A small multi-label image tagger, trained from scratch: arch mlp_mixer.
Rows from block 8 of a small multi-label image tagger, named by matrix and row number. Rows with one number belong to one neuron. Each number is 128 + 24 x the weight over its row's rms, rounded and kept within 0 to 255. All counts start at 0. Numbers have three digits each. After the name is the row's rms in percent of the matrix's.
After each neuron's rows are labels from the 100 images, of 14976, where the neuron reaches its largest size: "responds to" is what is common among them. Only what is clearly more common there than usual is listed. The data: rosettes with rotational symmetry.
# gate: MLP gate (model.blocks.8.mlp.gate.weight, 576x192), inputs 0-95
# fc1: MLP up (model.blocks.8.mlp.fc1.weight, 576x192), inputs 0-95
# fc2: MLP down (model.blocks.8.mlp.fc2.weight, 192x576, transposed), outputs 0-95

gate.56 151:151122122109116120131093181145100104143148112142093122132145102142122129127151104158153121120121099090069148153082131098144124103125166164122099127114113141110115095152099116131131138112064127082116132145140116128139096128182136128132135107187126119136104102121134122110170126118134142113
fc1.56 148:132108139154134156113152085128153149126090146128165148092096165117132101085123152144136130139158155164179105107192109138083080148138111076156146143124123095153136149133153147163132145149144117152140123120115093131095152117130107113114119144094137164120149149137109137125079139150103115138
fc2.56 147:064146095148109104117126121138138114133093125057095108117096126105130112109112129129135174104125125113123135127123123109136145129204117148142116125159139156146111176130121150150097150103184094131119159097166141174148099185125178139143125133131132131112106121133111125094138158148146128115
responds to: three-fold

gate.546 111:139113127121154149113117139060145097130146106137155110128138137163125157073135110156100112137134145102144108123081130137126125079148102166091147121110134116119123098152115142169136151154094115135116131112116099083156120110081129120103137180112124103147090101114126141124175101131127127111
fc1.546 113:163117145139153126129132159107132152159150093159124128112152111130143194130123116128185126185109127103145101186075119165127101161149111113088107120182114132093131137133149103137167156157063118122137155096128137123121097145108143123119145159132131087132118154121114174116140121154109140122
fc2.546 113:118099117117150134113149097157093113118108131139137112116121137137108111094142140134061154102080146132178109128133115102139124119129155128127159111144163134168096136106118123101082097101149141130138113126156127120070123128143155166175122132168112144133163089177150096164092185117128141119
responds to: grey

gate.222 016:153127151153142124147117096115113167126130145117114121117131133124106101130099120108136128163134140134103178137135106140118131126113140108160104100143122135147133113130154135106144150107127113155133145172109106127158108078075125096116124153128128128144137109151150141087123127152122130155
fc1.222 018:148120129101123100153142150133122114117141082164092129140091118137157198116123137141167141117121112160166120155156146115131123177132115150099128165139134111132138110128130127151098106137116137117132130088121162149073129168156151121128145099130099097105134144120112103142156128120161136116
fc2.222 018:132094119131165095111080115104144175134158131102136123120170121127103066131119123138111096168109142119085098108149134152151132099132124133138141169126140107152137120112109140130139104136124169126112145115136104110168158130147134139165099124151094154127126176126137133155124100118141137146
responds to: grey

gate.186 051:114108120096114086159117112162126071132127151108143129097136159086164109089154136136093086121108147137152123097117097112136147079130154107112125089137099149133147121126143131098167169132149117132133129130124116138136067124118125119155124146132104095171108112116137120128129160132126138121
fc1.186 050:145144144108128147120115116079136131130138152161126124149121156139072124159086116129141154123137100095135120116143166164151114137085102156136132151144146090132101136130127137175105131141123151076123116124159146141116185101150143138139144137131158129102127173123121141131131069131113140144
fc2.186 051:107123118163075119116124155140140100131126167142192128170127142140147082150185138127113106127122114134125102142141119139146122179130145118134121082089111116122114144099131121082175115079152113119114094145087175137151149155161125140131126148109107149133125105113133144084140133116112155123
responds to: grey

gate.21 103:143150118147140084136101111177094086150093135136088138112119095141115114126112094168142127101058118152127116115154116131112119141113178130142130157116137157135124104139172132108134081149149117131155094155160140115148148116180159146126118156170128113146093096160106097114157160137089116134
fc1.21 101:186121104162134126095113085160127125155113087135085150113133138142147133110152134128103136106103087135118141076137119114110127145085151127117164131102145123143151131112118130099133103122149126142153130137150193110148129128108111153105094176124136106145115142159093089139168173094097106122
fc2.21 102:138122136089147145143101091125127077105115098089153167123142094111148102108135155146081106099107104106128172175104153126119153127138115149149142118141100109129146124169082122134134143122114125120068124145100135131111128136136131148124167094106081139144120102126121107144114077156146164158
responds to: grey; four-fold

gate.160 048:149130107095107094138113130094147129135128105114079096132105124153138118113147121128140149140128105153118160085161092099186183100101087132137146104112164139142105145121130146147099103143101084110164117139176151145141138118134137118152152107135106094122151117094158135154121138169130123102
fc1.160 053:114126123090125130113127161146131102105097143120105138160119112119126118161129116165139105141135114104159150124158141072109152108144138169070123136110128140106070134125216118147121112138126144124145127142135090173113095108119102137153113159110147106156108127100167118127110115136134091095
fc2.160 054:162183133126092152105089126095122164122081112130154084128096157124127145117120146165140138151131137143117140122131115107106157124148111121140116139133159130179131133130120134146127125112108111119133166116092136160116138148115142136148157115089120122121138118150130171064109130106121135136
responds to: grey

gate.87 032:151159105117104062118122133163155114141148087112132106147137105109124092132172110108096113099141108132116180127142113134128132135150107110158126148106108134136116118123084172130110120121150093061121153105137154132098128144124129152141135147136118124132116145139155139120093141179138163088
fc1.87 033:106119139140105057121129127185163133138140125116116086130127081138125090105135117124102117063119133127074154126126104121114099107137093102172127140116119137138148129089121168129141124134134091119137126090170159131113112152109106156137119156087141106123137147128138142122114133166153140101
fc2.87 033:134138097088143129140106133144129135132131168122112154156148137133171137116117161101085132154150116119156149156152131131122080148120166116131158095125110102080111125154135093128139139140120145143145146178110102144123099119100150134117103101137128114114093114159102159145159075132106165126
responds to: grey

gate.449 145:150121151138139104126088139117126162143115109175124120132157132153105095108171112126122078136161157114146144145146095115125153131124101113127142125125139113120104115151087155149168168189085121117118130133136143153136157110096146109126108156125146111151155132123130163131185120149152132143
fc1.449 148:180091162130142117107124129135126126085144099149130150174138147145091105122130118128121118115171127123173133112137119118105158134128093133125104092125184128129075106137073172126130194115117099100151185107116128141120136147112134148096173147133134133136107138165146137115133136116140162161
fc2.449 149:123127082147116127120136165150140117120117096119138142139076117145098173144133185093198183091107111145131162146124113154110097120143101117149125131145091157111118079143126124109108120126177158113104127127123134103111134137173135151136110119153126077106100136131070131160144159129106149175
responds to: off centre

gate.518 038:159132106130109146157106156111077151116186157129143126126129102102120121101118154126178113110164134112114132098139121108107087131093090090182141149136157128122107116141122139112117171137113137152116096155131153116128103134104127114126137147159149121104150147094154151123147138162148145143
fc1.518 040:111118094104134104120130133109140154123099088124134196126134157123118109142146120171129097097141100140106135093154112123122151119141121122117124105162123156125106128108140168100130120099138148124127176144101098141135112135118137159139135132117128137160128127170126129137100100117115138184
fc2.518 040:096122151145121138129151134112093111109143159143129089145164084090103123094102158163112105156093152180114140190145118124093123133146182128120103133123133092154120132126120140139112112129122127144136088121130120133135105121127100112145131127137122122118180159110134166091137138135151119136
responds to: off centre; three-fold